config.toml
model = "spectrogram autoencoder"
dataset = "synthesised imitations of 52 everyday sounds, one a clip"
train_examples = 39062
n_mels = 64
hop_length = 160
input = "log_mel"
win_length = 512
bottleneck = "plain"
downsampling_factor = 8
encoder_arch = "resnet"
encoder_norm = "groupnorm"
encoder_activation = "relu"
encoder_weight_standardization = false
encoder_depths = [3, 3, 3]
encoder_kernel_size = 3
encoder_stem = "deep"
encoder_avg_pool_shortcut = false
encoder_widths = [64, 96, 144]
loss = "mse"
latent_channels = 16
decoder_norm = "batchnorm"
decoder_activation = "silu"
decoder_widths = [32, 64, 96, 128]
decoder_blocks_per_level = 2
decoder_block = "basic"
decoder_attention = true
decoder_upsampling = "nearest_conv"
init = "trunc_normal_002"
residual_init = "none"
optimizer = "soap"
beta2 = 0.99
lr = 0.0027
beta1 = 0.95
shampoo_beta = 0.99
eps = 1e-08
precondition_frequency = 10
max_precond_dim = 1536
merge_dims = false
one_sided = false
adamw_lr_other_params = 0.00094
grad_clip = 0.5
l1_shrink = 0.003
steps = 5900
batch_size = 128
epochs = 19.3
lr_schedule = "wsd"
decay_fraction = 0.2
final_lr_fraction = 0.01
warmup_steps = 170
weight_decay = 0.5
adamw_weight_decay_other_params = 0
Rows from block 2 of the decoder of a small spectrogram autoencoder, named by matrix and row number. Rows with one number belong to one channel. Each number is 128 + 24 x the weight over its row's rms, rounded and kept within 0 to 255. All counts start at 0.
After each channel's rows are labels from the 100 clips, of 14976, where the channel reaches its highest value: "responds to" is what is common among them. Only what is clearly more common there than usual is listed. The data: synthesised imitations of 52 everyday sounds, one a clip. In brackets: how many of the 100.
# convs0: first 3x3 conv (decoder.mid.2.convs.0.weight, 128x128x3x3, each kernel summed), inputs 0-127
# convs1: second 3x3 conv (decoder.mid.2.convs.1.weight, 128x128x3x3, transposed, each kernel summed), outputs 0-127

convs0.105 [131 128 128 103 128 142 123 186 134 142 125 123 128 123  92  89 132 130 151 115 112  70  74 131 142 149 140 127 116 141 136 115 132  95 133 140 120 158 156 124 100 147 117 129 110 147 134 186 126  98 166 112 126 131 127 126 119 142 133 100 135 178 174 140 118 132 119 165 138  97 131 118 175  99 134 123 141 111 125 125 100 127 144 128 174  96  91 115 146 144 109 113 101 153 147 119 153 162 106 155 130 103 143 115 114 164 118 147 108 109 138 128  90 132 122  68 102 168 120 123  87 110 136 151 104  49 127 177]
convs1.105 [164  95 136 147 177 126 128 113 119 120 112 122  96 180 136 110  65 157 117 167 157 111  90 134  97  96 142 143 176 131 119 108 122 109 101 152 153 116 161 152 126 101  85 105  95 104 127 166 140 103 175  99 110 110 166 125 144 147 108 111 107 109 130  97 118 137 108 153 150 105 120 112 174 142 120 105 118 120  88 140  99 144 134 132 120 149 117 152 115 166  91 120 137 149 160  70 146 138 109 129 113 104 118 122 143 102 119 132 131 133 146 119 132 143 115 107 105  97 105 131 152  67 147 114 126  92 119 120]
responds to: clipping (49); text has "clipped" (49); signals (35); pink noise (30)

convs0.82 [106 130 147  99 115 106 161 101 166 107 107  89 160 114 113 114 110 147 175 163 125 117 118 146  87 139  71 132 165 128 123 120 151 157 124 113 132 118 128 127 108  83 131 128 123 160 128 126 208 150 158 121 116 108 110 157 140 142 132 117 144  99 105 169 146 108 144 166 139 124 111 116 137 140 125 110 133  93 152 109 130 143 137 139 129  97 121 127 105 104 156 128 113 120 165 115 129 132 142 135 117 136 195  96  94 160 112 141 152 115 166 116 163  73 192 107 117 118 130 143 114 170 118 157 140 113 140 130]
convs1.82 [126 101 115  94 104 141 182  60 134  98 128  52 108 142 119  90  98 155 115 132 135 109 116  97 115 107 125 126 102 101 140 152 103 134  68 109 129 148 144 133 131 128 128 143 121 132 124 181  70 122 122 167 107 133 128 150 131 131 161 126 158 155 136 126 117 133 109 117 121 108 176  98  75 143 121 134 162 104 160  86 132 108 120 144 106 122 120 137 100 136 143 142 117 132 115 138 144 113 149 125 108 102 155 107 114 140 153 108 172 130  98 122 113 157 118 125 172 123 115 123 126 107  94 107 158 139 103  83]
responds to: mains hum (59); signals (36)

convs0.19 [ 89 130 120 119 105 109 148 109 122 134 145 140  94 100 118 111 146  95 129 122 125  90 143 113 136 118 138 123 137 115 149 123 164 130 131 138 113 131 115 140 126 110 113 158 165 104  89 145 114 109 140 115 122 149 135 107 133 142 152 124  92 177  90 144 142 103 133 177 127  91 119 116 170 108  70 205  99 102 127 158  74 161 157 153 140 109 108 111  62 141 116 113  91 127 122 122 139 116 139 105  94 121  94 103 141 142 115 115 151 136 174 144 116 123 154 155 141 126 139  71 156 121 127 117 123 129  86 146]
convs1.19 [103 117 135 169 134 122 157 113 176 122 115 141 107  96 136 174 132  91 107  95 104 113 115 141 130 110 122 119 116  95 106  89 115 144  99 128 137 145 124  98 150 140 145 188 146 138 103 146 124 154 117  94 139 121 144 147 121 149 113 106 110 140  97 158  95 140 164 109 110  79 122 115 123 137 149 145 108 169 161 116 135 153 154 111 139 138  77 135 117 103 110 144 112 123 108  83 152 126 162 162 125  89 170 137 115 145 186  98  91  90 130 115 144  75 113 119 150 130  91 106 150 133 102 135 135 118  89 116]
responds to: engine (28)

convs0.4 [143 122 135 166 161 144 135 131 134 148 115 166 107 117 115 122 129  88 127 154 119 118 131 103 107 132  83 135 121 179 134 100  79 124 148 117  86 161 149 124 143 159 176  83 138 155 131 128 132  96  98  98 130 148 129 126 190  91 140 152 211 147 136 128 124 126 131 119 113  87 120 116  91 101 106 131 133  78 119 134 174 161 113  86 103  93 116 122 105 130 158 107 114 110 142 109 133 139 142 169 104 128 123 132 132 153 131 110 123 134 140 121 136 109 106 130 148  95 115 109  80 109  99 125 123 161 151 130]
convs1.4 [144 117 106 147 144 128 138  85 167  92 145 105 116 144  86 158 148 137  94 118 147 144 150 114 145 102 135 154  95  68  68 131  84 145 141 117 164 130 152 161 125 100 141 163 115 113  96 132 159 157 126  91 145 117 115  93 148 118 143 170 133 153 118 160 125 125 128 159 116  89 136 116 147 106 115 137 169 148 116 136 130 128  92 133 128 122  88  83 117 128 116 144 141 115 128  79 176  87 107 123 130 148 132 148 110 137 105  79 115  92 156 117 107 154 158 103 123 101 124 110 149 145 145 133 169 142 140 122]
responds to: engine (31); signals (30)

convs0.26 [137 114 139  99 126 131 143  91 125 229 143 107 171 109 101 133 151 133 139 123 124 114 149  86 128 133 122 123 124 131 117 119 115 196 128 133  97  96 126 120 136  97 117 150 119  80 159 128  90 137  88 165 119  96 122 118 160 103 114 131 120 134 133 137 159 107 108 116 127 162 147 153 118 116 137 154 115 150 122 119 155 144 145  93 117 115 140 117  93 105  93 155 188 124 149  97 138 152 158 115 155 146  73 143  90 130 112 109 132 143 109 116 116 104 131 110 135  75 133 152 163 139 102 121 125 140 149 109]
convs1.26 [104 137 130 125 150 135 100 147 105 157 135 111 135 109 151 109 163 150 161 108 141  97 109 172 153 134 101 192 108  87 119 162 144  74 128  95  90  84 117 136 126 144 122 140  85 109 175 154 138 113 113 123  85 110 131 151 147 133 150 103 143 106 115 117 132 126 160 114 152 155 158 164 106 119 145 176 108 140 123 161 118 139 137 145  98 107 144  80 147 168 126 186 118  99 136 115 185 154 129 136 102 153 136 126 141 137 126 121 173 118 154 137 129 110 158 140 126 136 154 151 131 121 117 140 106 118 139  99]
responds to: engine (35)

convs0.113 [139 109  86 141 148 142 145 118 128 143 113 124 128 121  75 136 152 130 151 137 135  97 133  93 111 131 123 128 135 148 158 161 156 121 196 113  98 114 135 133 146 107 105 131 124 183 160 145  98 130 100 147  99  93 137  93 117 102 123  88 140  85 131 173 131 110 142 134 129 125  93 121 108 113 163 142  78  95 144 131  98 106 124  89 136 133 101 132  83 119 156 107 151 120 124 139 134 100  71 143 132 113 153 114  89 152 128 124 178  99 123 108 146 107  88 102 157 102 165 128 110 140 168 121 146 151 118 129]
convs1.113 [132 131  90 136 143  81 112 127 118 110 150 126 137 169 125 114 158  83 166 161 115 141 139 102 130 144 166 154 194 154 180 134 113 108  95 137 130 130 143 145 159 122 135 115 141 124 137 122  88 101 128 175  87 140 100 170  90 125 142  93 122 124 176 132 140 142 126  75  82 131 126 156 148  95 126 139 111 104 119  81 131 124 122 132 183 136 127 145 152  97 147 125 147 179 133 129  96 128 110 143 134 135 144 146 127 111 105 122 151 159 140 138 164 145 172 128  92 121 123 140 120 136 157 129 135 168 126 140]
responds to: mains hum (32); signals (31)

convs0.5 [ 53 158 149  92 148 126 145 121 121 109  94  67 163 174 139 154 117 135 132 101 136 126 120 126 103 159  74 142 121 158  88 161 140 130 128 115 141 128 105 122 125 130 125 139 135 109 166 123 163 139 111 153 108  93 132 128 148  95 121 128 163 103 118 158 137 153 113 134 113 138 150 130 119 122 132 151 109 124 171 121 151  95 102  89 103 137  93 118 142 146 131 121 134 143 164 158 119 125 122 112 122 151 127  85 157 129 127 186  92  93 162 118 155 122 140 125 116 141  93 102 141  63 103 142 122 121 169 138]
convs1.5 [139 134 195 128 119 138 128 119  98 109 123  82 132 118 169 145  98 107 128 128 150 118 102 176 112 103 108 125 124  90 144 166 110 163 121 134 127 106  81  79 131 121 152 105 145 162 113  87 142 104  86 112 121 176 139 103 158 130 119 134 111 129  98 149 133 121  93  85 150 148 101 124 107 143 167 145 138 121 118 125 171 130 151 108 133 115 122 136 119 149  94 113 125 136  71 137 114 147 153 131 125  72 110 122  96 148 152 110 121  98 153 102 105 116 152 151 125 160 170 122 123 119 104 120 117 115 127 186]
responds to: mains hum (41)

convs0.112 [126 128 120 107 124 130 100 126 118  74 113 138 124  87 130 106 137 120 124  82 104 158 137 106 140 120 128 155 113 142 135 157 123 109 134 122 110 152  79 105  96 167 106  71 123 159 122 112 123 136 118 116 133 151 103 110 156 180 179 183 165 137  98 149 130 148 127 156 142 106 139 107 136 112 102 116 150 119 135 103 133 133 109 145  86  96 122 124 157 105 121  96 163 124 130 119 154 103 123 174 127 132 112 119 127 149 157 115 137 143 136 139 143 173 141 209 113  80 106 125  87 149 150 160 119 113 136 101]
convs1.112 [129 134 143 156 116 101 132  83 120  91  98 174 126 111 104 119 125 130 163 132 135 101 150 120 144 132 110 113 133 123 155 127  85 138 160 116 103 112 132 135 121  94 116 124 153 127 133 116 153 146 147 156 200 155  98 143 176 157 122 158 156 160 105 144 123 125 126  99 127 125 133 100 127 128 129 120 147 156 123 153 122  83 132 133 128 156 150 160 165 141 190  98 146 128 148 120  92 154 171 127 123 125 131 178 137 111 119  95  99 149  84 134 169 156 189 112 113 124 155 150 143 177 144 120 117 147 155 123]
responds to: clipping (75); text has "clipped" (75)

convs0.109 [ 64 134 149 106 124 129 118 154 120 163 130  89 109 140 129 135 157 109 120  91 108 105 139 106 114 120 159 161 131 138 137 140 122 139 115 127 130 135 131 143  95  90 108 124 149 133 193 114 103 135 147 126 113 123 116 138 176  82 100 129 108  69 114 118 124 135  75  97 120 125 169 124  71 111 107 126 140 161 142 182  93 107 153 130 105 119 137 129 169 147 139 151 134  88 125 118 147 128 137  93 121 105 130 151 107 149 107 164 122 130 133 129 121 162 108 118  73 139 125 140 164 141 107 183 102 110 124 106]
convs1.109 [140  94 128 159 126 179 127 150 124 143 171 110 128 111 150 107 142 134 156 153 127 121 110 127  92 139 125 127 119 150 109 121 134 117 150 132 165 174 134 131 162 183 104 133 117 111 139 107 117  92  63 161 145 146 123 138 120 147 134 140 159 108 135 160 111 132  93 129 121 130 104 137 104 127  89 123 105 164 116 200  98 180 177 141 149 117 165 120  73 126 126 151 118 114 110 109 146 156 132 115 103 162  95 120 100 156 160 107 165 108 140 117 130 122 129 106 130 125 154 134 112 146  90  93 137 141 128  92]
responds to: engine (29)

convs0.48 [104 108 128 104 112 139 146 137 111 110 147 126 138 136 100 115 130 141 170 129 130 122 114 105 115 131 111 148 124 166  71 128  94 131 136 142 132 144  94 126 176 137 119 176 128  79 117 129 107 101 112 110 121 104  73  93 126 114 127 129 134 135 123 162 126 108 107 136 107 106 146 149 143  87 120 133 121 165 105 120 130  95 143 133 149 152 157 127 122 129 109 128 221 117 126 119 153 118 136 142 154 144 167 194  98 108 140 121 125 111 153 128 112 137 180 149 114  93  89 131 142  86 186 162 122 131 139 142]
convs1.48 [127 126 145 149 144 146  97 120  95 138 126 160 127  82 126 122  82 120 130 131 171 108  90 200  89 141 132 121 128 104 121 102  94 103 133 160 103 120 109 122 147 129 145 149 136 156 117 151 142 125 135 112 130 154 169 112  93  89 133 154 149 146 116 120 115 115 149 126  98 119 129  96 117 158  98 117 117 159 132 108 123 173 142 105 115  83 116 116 123 108 124 128 127  87 100  98 112 104 123 125 153 139 106 112 112 106 149 150  76 119 154  65 164 137 101 138 131 152 175 120 163  69 163 108 120 142 124 106]
responds to: animals (58); fly buzzing (31)

convs0.104 [116  59 133 123 141 113  97 118 127 101 137 124 146 142 150 174 116 101 120 120 129 159 151 117  97 124 119 153 132 133 168 165 105 119 112 101 130 137 107 139  85 116 109 154 185 111 115 129 144 144 139 136 156 154 129 112 116 132 137 125 113 124 123 134 124  70 164 118 163 107 108 156 118 129 173 177  87 107 108 146 141 143 119 198  60 107 114 123 163 147 110 127 160 146 133 137 118 113 109 150 130 144 101 140 139 141 100 120 111 122 136 147 112 151 103 161 109 136 106 155  77  91 100 153 141 115 132 157]
convs1.104 [106  98 130 113 139 104 159 107 115 141 139 109 163 130 125 126 141  99 135 143 119  55 118 134  87 117 147 133 110 183 133 116 122 149  75 124 115 105 144 128 144 153 111 111 120 138 112  95 111 169 112 133 138  94 144  92 147 108 148 132 124 120 135 120 116  98 140 126 103 112 126 157 102 165 127 146  91 147 154 108 127 133 177 139  91 102 150 119 136 126 151 141 164 148 118 157  87 134  93 153 203 121 148 124  91  96 167 133 126 170 147  87  98 136 142 127 121 148 130 105 141 128  97 120 101  72 132 109]
responds to: animals (38); coin spinning (25)